A small spectrogram diffusion model, trained from scratch: activation gelu.
Rows from block 2 of a small spectrogram diffusion model, named by matrix and row number. Rows with one number belong to one neuron. Each number is 128 + 24 x the weight over its row's rms, rounded and kept within 0 to 255. All counts start at 0. Numbers have three digits each.
Before each neuron's rows are labels from the 100 clips, of 14976 (inputs lightly noised), where the neuron reaches its highest value: "top examples" is what is common among them. Only what is clearly more common there than usual is listed. The data: tunes sung on syllables by a formant synthesiser.
# fc1: MLP up (model.blocks.2.mlp.fc1.weight, 1536x384), inputs 0-95
# fc2: MLP down (model.blocks.2.mlp.fc2.weight, 384x1536, transposed), outputs 0-95

top examples: the note C; first note: C; thin (high-pass); pink noise
fc1.99:108082080098072126122133155104124155111151112145099122107140148122071111164134152150098132163132105141160117120127129103102131104086154077162136127125119135143114067164156138125116123117119132095103146131179105159187137110152121130101111133169103118118128123109125152143129086094151145157
fc2.99:132143147132140132163125114128135116106174154167190137129117144094106131148123168132091136140129118088095139152126154135169117160131159101122123119111099088093126176101095124149088138127131101108136113092105137134116136118109143126164141111102156107129142106119133137150091124129139127138

top examples: the note E; child-like voice; first note: E
fc1.256:118122113118140132122063114146099145143098069118123125145107152120126134139177109106114072120120140156143070131129146131130108116147137138149138080132124121160110176155127137147117130139154116139091117142122128106131130116134081162161144143199144167151185143142135098145120121153113096135
fc2.256:143134149102137145134109118145077135145123087170116103092105149105135109112104094141124096115133149087134151143121121139122094144117102154189126120166128090157122105142107145106120139130200117112111119130118122136096128121126096138084152132126125134171168145123144104135130132152135146085

top examples: the note D; child-like voice; first note: G
fc1.409:127093164160146149103129115097132138137138123104127170163105131180148150116098119120114121130132104129124132115128180123093103131123136130131108086119149172109120074097136143126115073175143123115120143149155130105138093114120088120107090117156137115105124099144090138110129164150188134103
fc2.409:150132123168107099124099148130169111124158122142110137122103119116135096151102134116131120141123151139165091122098151116179163105166145135110128122112132135118150117163123139094154137148104172136120140151099137129087184163126169128166117168143129114167132116155103078122128110093128112093

top examples: the note E; high voice; first note: E
fc1.228:121114127142131135145119110131128133127119134122149129146139147139129105146192117093100088183139113132121098155097090148120113110147104114115121152145169135162102117129112166099139124133125134155126157144109147131109118064101142111132148154190126162106126123138201110084136134107073139107
fc2.228:126115128099117164123119142141132133111134109135173093107085111135105115155124139127070114152131131152158138120101123170117118118112121116149101109103183128134111058127105115150140107147174126099143124122178109141134134125155129101179113084175162150110142121106100078151106117113165150142

top examples: the note E; vowel: /æ/; first note: E; first note: D#
fc1.557:095111109126165114097149106075116128123120164137106115141157150149131137116134163129151152128152106141116195139106156132113115112111140155104129138078111124119152110131124139109145142139111111132145185166135154121093175114152104121129063114128145117140089130145134180160132136157154171157
fc2.557:140127119128109110137135129173129151156134111154103087113143152123093158159102146159121110105129132091141123137154151116122121114149152101100120149095158163120126122103120119122128120100126135140123156169088175106097157134144126086189160119101130093098113141098156084139122071117131121168

top examples: consonant: /ʃ/; vowel: /o/
fc1.608:167145126082142172096130177114084176118108142140149153106152140150103148134140111084149135115187153116115196108114150115110173123160109110109110126127113097101125147109153167123168129123103083126134148092156120132124119109150143165108107107111101146149124129110144158096123118135077139151
fc2.608:113094114152144150089102110140101133142114077159125092149143162164118105131155109149117130144173106134165106097126178105141122129114089137116142125154116159121149127138101119151102094144093130151180106146154169124127098130129105134159123131125142120173126161155104131101124107142138117146

top examples: the note D; vowel: /e/; first note: D
fc1.146:132082118124130117127181135161116173137079148127101162164086136127125131131069138127174153102091133123139131109147109107094098124155126134120093152127123156130141113128125127103125136133127125152121137116092088125102136134152127102123112149126078135178126131147115156128141137119098129203
fc2.146:130133096140099163153135154086124093114121123106127142121143136176105110096199101100099142129083157118149097165159104154138150185157132125121151128151114077146133146107165105093135115145163147115147179153136141136146113098137096166143125124133110113118137135123098115093148149146123163111

top examples: vowel: /i/
fc1.620:165144108146135152090101121128102124137165107152137063166104106151110154158169147129146122083135104078088136133128137151130170155117124079145120164158112153123113147149122150155132123134133099174092144129156137131152097159101158146156144132150083124156117158079112108116116110140132138146
fc2.620:102133159102127118168116126118173133154084161110091135111122136106143151125066151141115106124127166145160147139112101119131097155174122146154096122094130126125146124142167141115156111137110124123139125122116113159105141115141090163132149119143130132145135095148135140139099151127080174147

top examples: the note D; high voice; first note: D
fc1.192:158134151126098145152128087111138122145120120107138146148144115099119138104083130096120151148114149141120149110136128133116119125141129130160116145146107081112121143130146105166171095117167132137147137117125130138116126136108124148133079126151126121128185126147067174114116159068110094149
fc2.192:168106092110111112141122174119132113143106143136091097142098109126144172163131110102161159127116107108107134154150169129135140154154063135113121123133143153117120125159108113076153121101089190107135071146162103128090126103177139099123183122120111114129094136156151089154130080119114099119

top examples: consonant: /t/
fc1.261:129123118111121148119150147100120125094111142138097111136112167122128122145137147106148135145100141136117145139131104144130174124154150091127143118099146141175120126088111136163061129177122150086127120156085100131106154102140137174143130161170105082104114188133145142134121150183128155152
fc2.261:114122116152140098135117138147113126156137125152147169117111141084110126080142091182119130149128151088142063134151104164085143115134091146089137130172165117091108103086159123095208088118147117147126117096096125133135175134165150131097151138151153114111097122145133127129137107145136131142

top examples: consonant: /ʃ/
fc1.630:133163123117141177117140119108190120115134124136162115133135154130131116135103144114138147137149192123116138168140115146137104170146136157115123091132112149131102134143154168136154128100160115129186161133143133160111141067177146166093112158083132114106122092154107114128098086146090114119
fc2.630:137163149122096123134133124156058117130127145115105151111145127189100100134139152150152125127127111131136116116117106153114184127115139138117135168135106135116087093111132082133138169142081139139090146147139139109122121202127116072161117121119093134145123123101129142088162145153094142131

top examples: low voice
fc1.531:164151123146090122096115127137142090124124082123163115125110151123141061143105142084168099174081151116114149097158148153123100122109134120090118144121121137139123137189126145147159106193121094110091123179137140136106107119139102119157149144098152123167128161110160089104151138140117122168
fc2.531:137096122148160135175133094135151115148160150135081106128165103157130141155081165103131143172128139156092129109099109126158152190130172104098134135144105111153107126109104125113116157098109129129136109137115154165135174129098136140130135112185116111113140129079135111134136145125127100099

top examples: low voice; vowel: /i/
fc1.420:137107118131132105114142134129123123134120162099109126121117100144146136132166143102113137118120098089106123109158121123122161108160149157169121147157134112113104169149110116126136181127166130183125119126125121118148138157135113152079167142124125125097174108134143088104130095133093113146
fc2.420:139165130131135128151147155118124118088093110112145112148138141123107105109064091148112106130123149164113153132109137137121123148136132121111136135090121165138156056099156130156152136138093120069112130134134107103116097116140167136166099154139099116151124136145116140151119128112159124151

top examples: vowel: /i/; deep voice; vowel: /e/
fc1.483:152128106075120144083143118129165120143135156081104162118091134098108164121099068144076111095139145095157095073092118149112135133148104089181161127162110123107115142142142155132150155150092102188102140106140135137117146162139166116142160151156165108124124086123124137139088132096176140102
fc2.483:169139114126104179164117108102149117121140123146146117125102112144112121132156172149090099157129084144157197110169092102123115124074172149132128164127135138171119126102159124139110112154136107109099115124093112142176122140096110104120131123122141124143175122126126147180170165108119101135

top examples: child-like voice; first note: F#
fc1.546:120136140077132146135136170090120135137101079151113119104137149114151148139145097085172098159138112145133051182057140112095134111122127147136101136106133115069113107118109170154130130160158161119142086163144126137081185076156151132132120157112076133118122094114162140117136106124160127171
fc2.546:182118156125166092169098151122118142130150179099166147101171083110128125114114121155168107102113114129133158128153154115134133112123150128133161163121079111123122114132163132148133119107157096084100105122116141157127112123133103121127128112126144138128153113092107151135106176118126140128

top examples: the note C; first note: C; child-like voice; vowel: /e/
fc1.266:080120127128087116101109120109100127137133116144100128151166138158141105134127152111067146153103175145099180150132146149094109152143137138129148117173121133147150130133087158118142166143120137121175095153153119143106055118156138156131084102097087147135126161113154086149126105081120124138
fc2.266:086124078140070134122097143096084126111094061140092121132166143116128165155142152127085157156091185166126145135138161108123135136153123130127134112160118125170150139139081127120121147129126149104131125118119100109140096129113125159139102117091104151126119151110130106136105082085180122158

top examples: child-like voice; the note D#
fc1.691:167148089149137137108140089121135134155150150134146103117123149135099131111112089166137123133159088101093118114194166137108091123170115111138073119149102133146060153107155118114107100170154139114145126079132096170118158098117137130125111174146173158131154108147086126153118138124128123132
fc2.691:116125158133122113134132133153161145137136134144125154109093110147114149140131087077118103159137115086135120128142111140129135103095148141113136127154126136100134108108129179129128126149168149110127137137134133101094175155126146129153097147176140147098130136128135120098151109134141123113

top examples: consonant: none
fc1.76:165137120140104169137110160120138116142144086113093121140175129132144120138110133135095147188139124094103139096138127106133110125134079132154115151105111083107141133118101150094157102122141152071132103143158146090089152099085085194130098115107106143150140127109153126110113128110139106167
fc2.76:113142137151142191157101070125134115093142113153106119116143092134092137126134172152122088163169154105148101106123106156143145090096152117120169143129145127192160077127127139115091142120115083133156142149123100097120148186128147150123131089151122145082101112123119105092135177102142123156

top examples: the note E; first note: E; vowel: /æ/
fc1.276:090089136103109120120083158129078168129142132154136149132153117122127120131103142140078133139160112150171150154135081151139131147117144147169094155136116144138163119127086133180112144129117137116129112127099156135159103152123119112126140078094092109157123141141089128115131114100098145159
fc2.276:118119159160161138137130097085187108129149162100134127128106156155112146168119080115157132097127178081120120112128127184105107141184141139136139131146133121147138101136074165118112156145138102137077131101121121106086154101127139144089136131133132126131146124121120114148149111154110117139

top examples: the note E; low voice; first note: E
fc1.231:113101098077126120133131205145104151085144113090112117142124116139160138109117122139110149157156156118195157169145101151135149146170103144154119187129090137113132123140098146134120127136126111137175101117079130143100100135129145135116136107097137122124122168127086132149167120076095167152
fc2.231:096124155104128101145100159099141152137154135121129153106112154122093146162088121111102093106117149091137148117129099171100064154140133133123103115171123160122117095151090145122126178146151122119092114140108125152084156085135101136108168121122098116148156114104104133136135113109148131126

top examples: the note D#; first note: F
fc1.709:121104104121155116134178150136126124116137148155130152104137158123122122117139104123152070126151119126088112154125081142092144081138096109159164105082121087104078153152083109102150137162159144073160127101101106118115116130130135121119157096131119114089102136156124106154112147143146147145
fc2.709:152101146125129093151124135131104107082126171117106118187123127100113084101118089103166101159142155142133155141171108116089131094139135121123145098141120077108153153142105132113108126135118134107092114121140088113110137164148139127129107122121104138120102096125151142102180145117070106089

top examples: consonant: none
fc1.279:118159117103167116093159097153151123107145111117124084149163083141106136087104089117127101129156149114082146119093094120152159093113109104112086110148163133127111139145101104099139117125158134145147116146124120166144140166179127133145125110141121104110097110143147148133112151094109158109
fc2.279:136089127137112165163092155091108143156062124131100170145154173123137146160114125143140138133118108140146081142146152135140096128123133130141139170104113135096127129133147144163100148094127108084119144133113168092113135120115128124130119158157111154119094131098125124131111075196135083159

top examples: the note D#; vowel: /æ/
fc1.274:117132131156121143142136125107143134103130155113175074120159144120182139123103168162108149123132137074165159126143116130138147152149125115154136111107126107094126115173126130153161127163147137117126123152094120101139164157134164110145105097131154146058125133110168115143180118148170115126
fc2.274:144143102133095125141128110165118160128108156105090144144126088130072110120140128096167126128109141138130097123118127163167146116120113158143134125080149175143110140086134129097123103121139129117158151116152175111087165117130124108146111102114126149144115119102130155151108122139133104152

top examples: the note D#; first note: D#
fc1.204:087113154133156150118129113106134076141109155125146172141128084108122106156152106124079088140155087151115104124126108117158143103162156181117140124155127117131146158105165092110094139112120126122127109095146146107100145134157144150146103129140110159099102103114097136092167133110119138124
fc2.204:111153122118092130127139162122100116127137073128152127144145141136135145097107165146170161129154148126116165129161133127114123126125101162169097128180156117161133142157126148131145165155126115158071150130135106144166105124107133118115124160139162113150189150160140140120096116146183098146

top examples: child-like voice; first note: D#; first note: D
fc1.568:120125126164145106082120095112173123094077106144127143162137104143097117124153131128092132177098122122114145129104159149125120157131102122136085130099169137114113142125138111090132092132157128063124116116154120112121094103137102140093132096131113128155131064149143114114090127168145106120
fc2.568:122131133119126167110161139167129160131087130124139093104093153141113141155187128172167139174109135127157185093136118106156146152103165144171125138133187104110131169078138130106088109133128109159153133110170120160141113146165146068113140105126102139123131133138072136147109138147103121130

top examples: child-like voice; vowel: /æ/; white noise
fc1.734:189087133086127116127116147169127102185149174140119142121137108124115183189100142154081120154096175120118103121106096166127112150093135056128135137133111125150127114144113133113142162132110111126142148144117147132128104138149113109191127130146140129098116130143156159151111139083152125144
fc2.734:144145124135121103108153151084163098109095095093135136165116115124156108056140134105130128105151116105156183110143114082100150121139119191143136145171124132120119129117118144137135130123127134102128112142156122132112147106149136113153141108095143168148127115132119102122178093129112169109

top examples: child-like voice; thin (high-pass); pink noise
fc1.682:122140093130111177139098098151124131158173166148137153158128087210114131132108075147154089118176143128091102122162111115137130118092132089109137102118103151089130111089120095123131081149129103137125149149081115130158158114129134141114129137061103132112107135097121130145165180150134158141
fc2.682:099121160147130102121161146108128127099115085130122088130144168068129122123134181173111162131093093085145123131117148148123109127151102141123131184129156120153139108139140179146134182110120159137126109127149146110122095152115122120114116109184149144129144124146129119122115080154133097131

top examples: consonant: none
fc1.391:115135155156089140091122140167118128115190086135119116157138165160140123201117154167103140175084135105121170127106142112157110117126139147089130110121113100118119147102090137099104153170141145105162124140129117138119099131174119098133097136124118164161159130151115115145125151111141115157
fc2.391:096109131160095154125122105133073153119103127146128117140092127144168128104171119157115050165169157118122114136138117114147082093139136140101140183087105083161144110112132132123139154144113140153159089116096113122112116131119149141147104077151129145090139123128169175127120167129119144138

top examples: consonant: /ʃ/; vowel: /o/; vowel: /u/
fc1.112:102135115149128131138139124165140102146120095129181114152168097149135113101141148102159115122071121136118111146106129102122131181141102085145086122177140136136135137114116149118090122128124143133163114099178122158126135124122125127125090130136128138112142119151132134085114138144161170086
fc2.112:080080139147082109125141131175142140149128093155124120157131117170167119075127173116128132133129101135145193155115141174119126123142160110136170162133108134173133179145125108151161124126088119132115176132183134119133135138137132132128114166119156112074142181107131140122172136136146127130

top examples: consonant: /ʃ/; consonant: /t/
fc1.664:128083127161122166147169158102128139093133142144108117142114113112122101107182095148137113144151104105112157147176094080131108132080121141123142126113157143080083160081154108145091089115072151112114132122114119092170144112142114146129137169118144100121144159107124171151132122146067110156
fc2.664:131163124117098055132108124139139114146141115087135149110121113133122137138120115149103135102104130123147168129094099165125129126151128149123132107138121115172162131095116139089139160130150108132110125103137139124125107117129134108094121072132107135156123152155091088172134136150146142112

top examples: the note D; vowel: /o/; first note: D
fc1.597:177157122114122094138118099142126065120128153141120137127124146138090125106111091152128191104142112108077119143121147143126181126149144092160123095094130101163128096171126079139156108149168114149145110135125117117129116137128105115178138107132123126106151121115131122116138113178076125116
fc2.597:112096131157123127110127108121132161134161120160154122104093132121162150113104147137138121134098157119148135129155073120082110078148112143129142145113126125156129112058178159111106170055077112099127086126119070168132116145129121120140105161093143150121141140121103108118100140123157171159

top examples: vowel: /i/
fc1.579:142147117096160135107128146105128108152100105093129113133138145154119099106112155114125122123106120115154137128127111112108115147145163149126131143101145118131133111139109085135122160133137105098137167169149139167109133095116119130142119135108123181120134151142128152151087097113139118152
fc2.579:090122164148092142139125118144140133125175127136130095154118087113088110114142121151175102185158123133124143080179121120135136169103124104103150141167103146120132123132144135122125115131109128165109107119117161116136150125119110116097115116081130115113117132116130104109167101106102098149

top examples: low voice; vowel: /i/; vowel: /e/
fc1.475:147102143133145130124136139135135111114125114131103121148092170144136114129115137121146128112099131118144097127127075104145161146117150109109164156087192143110103116148131119114123113182166132129111102099172089124121144143137138121092135094162161133142103160120175132111105147084174125151
fc2.475:121126118134149139121107130081102172121132132080107130138119109129108162126111072135119084113140169110119082174124140160077143144142107163151080109129161158156167127121124082131124127111125129108134177115104107119114108145143110138146157097100119077106130133117109104148150134113156137134

top examples: low voice; consonant: /t/; consonant: /ʃ/
fc1.217:145125123138117126142110068094080124078152097124161084144087084127131103108141113124133113130164131123160079120158125169119113113124101138081150146163156097117116147133159121136106130128109112127114132121147144135145176126144124135109142133128139122120146091119172086123123148121130100153
fc2.217:098074074152115166156153130148152121158146144157152117169132089135061129152137065114141109145157133141062113112125118115123085149118100117121116128125136122168119131129075154148137139098072120124107106119091090137166161089090079121174099149117104127088139127135129130120102118139161158128

top examples: the note D; vowel: /i/; deep voice; first note: D
fc1.585:065159106117120113130138131107143139102094127148143116125100118137136136120170152160124108173128164130095081115137122163122126137150099134084123144132126106128116146153167138109120096127154107160062136131161135118125104135127104099121136138111131153144182106104154120121115139154124157130
fc2.585:145133147141109092116143104114153085139114138126099162133153101106101089129094104119173139089076087149111134139103086166160113137118140133154105109155096120135106188104116152114146183116152129134129110130116117132121153074132164144104096130128167125166119110173127142103128126105132111091

top examples: consonant: /t/
fc1.102:135132117178151104167129102101114113177122151127127103113120147141129102137120124112098131122140105116105113190103139135155109182112144134140126137173107129099104140160151081135115144129135137155095105138132153119116119152110109155102101101164129114151162132125139166145125096126171135104
fc2.102:173154122107085163128135120105128108119127124142095157118126140095143142133127154152110120109155128131107146138083178165118121094120150125097118106136172185155137162157134170097114134106116121131136133118113124142136135126133111142120124176127143098131144119145136074151124165146144101127

top examples: vowel: /u/; pink noise; first note: C#
fc1.681:159084110117196155111102143098124080114154122145129123101113121087111133117153164138089155108118131119148099085131155114113123105142141099156098083083134135156148129121109121130192105116141099141079145190142106155123133180158094097106159163098142133120104148121155156098136105132111115201
fc2.681:141164135151065099158120131160173125105122141102112157161145122180120131108099086131144118150093134161093135172107117142130128150098136128123129171110111112083087130147146145129071169120112141117191114115137145105126102100108149154138110089133115099143139112113135088108114153128136125093

top examples: the note D#; mains hum
fc1.551:123098117155115151063161118117128127088137149136165107090119124130136088123152109095118115124154124137102139090107093105144103112109121114092091098135102102079132143150144100137120099129103134134090157165150136091146144105115125124133147138110140149124093074121115170105168081122139157152
fc2.551:107163117106130119120069111128141109128155099155088130113135142117111105149124120164117147120136172094090160121104107117125154142110087108139116160118136177130139112118148134103148120169182125133133143149113144144060128121131102068137142108105115076141080158136128109121148111074143176096

top examples: the note C; first note: C
fc1.429:168117138151108120084116122120132108144135166181132121089142128148122158111136078110110135119141159119111159154109111106113157112094122092093071158102110080149093083158111104132109142171108133142130167195139144124144117125134115103116102097087130145098145139149091139147154118101138154171
fc2.429:086143104080161137169165116152112129124075096100138176155108104113109096148074133103133080142136126161144121102162126127135091124185132146155148112136118156119134116120127133125133095058144100096131084090158107103106160132139142194108143129151105185161120128093153116121106099160116123126

top examples: consonant: none; first note: F#
fc1.746:090104114145127112130106092124161101185122121116151127193159122118141117154139146163128135120084105131135127159156131137129132154122072115143100110106116093107098129139108110167118100144168139109143111161152121149126093117132147103139115086113164106116089116073134147129107117124149159109
fc2.746:144149122185146086096125131131136082137152127117124114065115133154118122099116126127115105120130090118133152085153136133135121159109174162116157142155132151167198127154175120130153123136108116111142081164116102130105099132144145150136136123150101125131171136102116114141100139129083119137

top examples: vowel: /i/; consonant: none
fc1.74:154145096106158158130131114093107116123097104145129194104100129092151098141107116135099114137120105164116092140153136119120158158105110134144160133110144118120139115118153132196113116091139140107161144136149087139161191121143129159130107104121152109113142140099125103132117143097104158119
fc2.74:157105132128107109132075122160126102149122148136117121132168118180169087082136127130152149142153097124097062093139104123132153139151129135154083120145157151164115145136130124124096115142121126106140138124134127124129148110132072138158117119122163104131132119100155112126159143140151160151

top examples: the note C
fc1.17:146099129104122113123137123143142071134133113147099145133123084120099147128104105172117086152157134112126139174144153090091110135128156142137148093104149131140135135111132117091114157076140152146153094145120122171140107135104130128138103100096142119158141146130096110185135143119155110126
fc2.17:106159134114108111125152141143102133082174103088089109126143102079146135151145091192138173149126149129138147135172112156118152147165114141062145181151136133150140121082116123144139143090148134127128088136176134136116133163132153081118139147123118118083129108110103113140137086164147122084

top examples: vowel: /u/; consonant: /t/; consonant: /ʃ/
fc1.430:148143056128154154118109135186110179138114118106154129117139078124127096080167123162118162109144134063149131122115085091091100174127095136078132124129154123124177148124061101140144115107156142117135124162088131094152138127117133114119133147117107164131122107138112126092148149147115134107
fc2.430:102115129133105154103158099088150136083107128147091141106107128084150191148118141133084113155147183106148055106158123129156121092162124125162146108160207140140123133101115150126122140169153135130126142106125133124134162117108150117166107116180122115168090145134108135147174057165136106136

top examples: vowel: /i/; high voice; the note D#; first note: D#
fc1.14:121147112158105094154139099095156151205112115109143118150163097140154149124144177174144140136120136128171135128125150141198099133089162123090114119105124121177157116142105137120103101146133134159146137130116146137149189144149112123132110132174118125134088109148130154104119123108163130133
fc2.14:124098112088139143133117173134144092099154157159093107140113157132094110165146087145132142133130110142121115171137136119069130155119093122156117138136149137108156113137139127137149129147142156129109097099197138144138090103159104136096131083110140133113189177098171152116117151134133118169

top examples: the note D
fc1.275:173151106126084144105131116146140118130103171142140122104121084147134106123123179107140111117137113124097177131144102108117107138165174172160099128140148140150086097161091141106144112135165155126096109089119149102147156123097122148099125098156124113124114154145110165127151151142100157129
fc2.275:123135122122141142141113103085103117134176125117130120180081142106118151129168093126137128122119157112142110137144131157121125128132092056050139113147164137095147137106151120140104128128146132121140093134120142107152118130173155141081118141083128123113161118129180108115090107146159122147

top examples: the note D#; child-like voice
fc1.59:137151083127165142129105078105134159138144130115149117159178108132117107119151110156139127094136086156118121142127125102169142160170121109121082115102114107171090120091144146099106095166156091044122128072157106152121150133122124147115114145162155108103123121169081116176119138141138152129
fc2.59:112082135138146104131106111144154167094146121166105147094127087119110133152111123076130124145118114080144142129113143154124163108135153133073105115124140138110131100149094178133117141132132164152135114134107136112102152164126163102147169174126110133117130106094144113146143122107121113130

top examples: the note E; child-like voice; first note: E
fc1.706:145156129085151135135103137143124080119134132113096124143116124162129122114123137088153136183131091070083134127145099143152127139119125115144158122142135106093147136149134115129142106117140136113149112150113177119094122116145143127191136084136103115110100139143071102134103152142119177167
fc2.706:126116113135160140134113122085165106068128128133135140169089167143126118144161116143111109139130113135141129121141108129153120155129145094182102181141135100144096118173093123156099148123101133131133138117131142120097133153123155140167141105128110080076144118147078094123112149124089164133

top examples: the note E; child-like voice; first note: E
fc1.344:145136105102115120128102136153090114148109123135108141173116136144138091121168125088128082135116108115114108123111111123173113125138108172173150113137107107151088126148103164180115112154122148106113094133130141141104127097099113147176161150148136135136160162160127107077120124164089140111
fc2.344:078117152128165134143142126104081166084126107133118122086109136134131120135134113156111114116142095157155131131150102186110079128182115118142113131156176131147111070148091127159140148155146133085124145095145138108077131134129115143167135131167122133117180134088155100147166140157120110130

top examples: vowel: /u/
fc1.353:136135096064142078158155153126150129132128159152121090102102134091138185118146164132130151104081109164142119132120123118118124110160140106168065123105143123169133082143095136131107157128136098104150135163135112119096135146143148121092108125116142132111101128137125138139131130109118184095
fc2.353:128112156116116138129159133120146126144110138124119146164086116134145106155134136103138098088164093144083121121075139112154148116152118104146174130131121128143123169107164119118097133147143087132131164143143097126153112137083129103093160158095122102144129114135118115132106148144147149120

top examples: child-like voice; vowel: /e/
fc1.71:140138171134164126109096149114130125139107164100134173130123118142149142124136161110140108081104139158135122109138175152083133103096147119131115101135127140155159154116154143138130137159150097087094156115189133095105113109125128124138140134152113166154086152132147188133045104115124107148
fc2.71:121096124124131129109150096156133162081114108157125134150125144157103122154120090121108163134141141115165145146108116081127080156136115184135140160156152104129118104128122126124106135099091120132135149126112120129167144111152114123147154105116134164089166046116092129140218154152110095150

top examples: consonant: none
fc1.668:127093085132153156112111108133122112106098109104160130174152103081136129119122144135134138126104130137130115125141128079098105173087103119110126127124131137142136097134148141145121141115147132110128149146104154143118140130138075100149131103134099120120166119134138109138123120095131113149
fc2.668:129101122102131108114120088099146125143146103139113119136144120166128148143100104142141136097104123134137115136122118126119136110091139120126137106136126154116153122125113126137142149106114123110123105135106141153133137162129172169135141168155149128128143121140089131136148150107137115122

top examples: consonant: /ʃ/; consonant: /t/
fc1.619:133089110105135137125114092111151135137107170137141093086134144180104103100149071142124124113130169121121135147149177157132077130077115165169117143135156120150105162133120145132150091117133125108136131120137117139119107134092167126167143130112128141137107124143098099109105137118092110130
fc2.619:126121100116145162131112140166129118077134096150108115142136128109114147127091134103169122134149103154077089180130118124156148121155128117141138125114120104123138092088111092140110149122153132121092066145128142130121147102161117114145110138126115092096145095140165118138102126114173116178

top examples: low voice
fc1.402:113167125090151090159100103132111134116126139097114113085176142109148150116142120155128130150097131139124165142089163179123103161101151166159148114144119107105132150108119121111192164097103145163153130150158156139169069127109115141120142103137115129129098127133140047099129144111167138109
fc2.402:123130130171094151109154137137140164104124144186147122162119093114125109134125149127170121122172124159090090119152106125161103101117137082141143135122141134128150102163118071126129101156128115090135151132103109137100171141131121099123157120094147128142186118138106154161101091142119155109

top examples: deep voice; consonant: none
fc1.95:142110150154136131126159075081156103129107115158105144123169123120122132111130148129158113115101139125121111119159147145108137153151128131117103096120137135171135142121145099132158158103126149138085142139138120128132160155131079142097131122069103107123127157106105101166163111138144127130
fc2.95:151133110135092107139120166162166124107123125116166132130132095121078106151139109127097110127086116157139134129120133101146085109124175166134157115137105133109155144168131123161086122162152146128135125131143143161142098103078094144157125103121136104109128113140127114109131115144116128130

top examples: the note C; first note: C
fc1.1:100123176150132082089121113136108171126114147128123108167113114147105136136157168153138089138138116060117208096126113139128110106145102102092119126172087125131134128131102077134124145137153122121118139126163144167127137128146146140146134123111108128168128126132139129097120127101148148089
fc2.1:139133144130108153093121154198121150107122125108099133171152126095082117158127154172144116139110151093126139122168140143123116091135087116146137111133135129128168090172109107160122174097091132124103139161132111168125107122122133154139103126139192112134130125138157107066140140079139143134

top examples: vowel: /i/
fc1.675:143116116079121120141127125124141127136146150160100143127151161124112122073092090092120169124145131139137140158113180144151183119129161164145144142141137108091108115118127117101101135098087133090116166154169116124132137120123097112097131116113089177129132114145138149129126134130123096145
fc2.675:086168155178141139131098104130091104106115132100144126140138113158125136161126154159133126151118072132155141112160095102145087119119123112124127103101101126145126134127162102151160139142140133148117092087097099131122114121132150144142136132159165124143091160128126133124135129118149164123

top examples: child-like voice; vowel: /æ/
fc1.207:137129089130148093097163099158109142114139133127119147137138110104115151144113094079144090116108135122161160107095082111091130135170120090105136129139121103141091100117119132124159117105122115124123138129096136142101118176109083110138114081161118092127123110180126147107144155111101137142
fc2.207:131105182115119164144121133105123092124100127118116103139115113106126065155110131139100160096148097122111094132137172142142119110083136120134124139157118156125108146175085139088156121157143145135142121139192135113147143116158161154102125172073129133118106138112132090123117127145153135112

top examples: vowel: /i/; consonant: /l/; muffled (low-pass)
fc1.327:116103175092118130104139127112144077119152134133123137114119140100172139145108093113139117063092095141135176135154123123084157124140097193148116096130106135122178149151152169127123184142120124178142155124150107138099127167141119105115168104128100122101132152149142149130127101081162117156
fc2.327:163162069106122102139138105158121156142126130140118137126124124154118097124176144163097140179127141134115073111142120117140127080140186109116195137117116140135055146112126156120123111124109130127108102137098157154182129108137129096151124125133158104174144094134130140156114143165087158112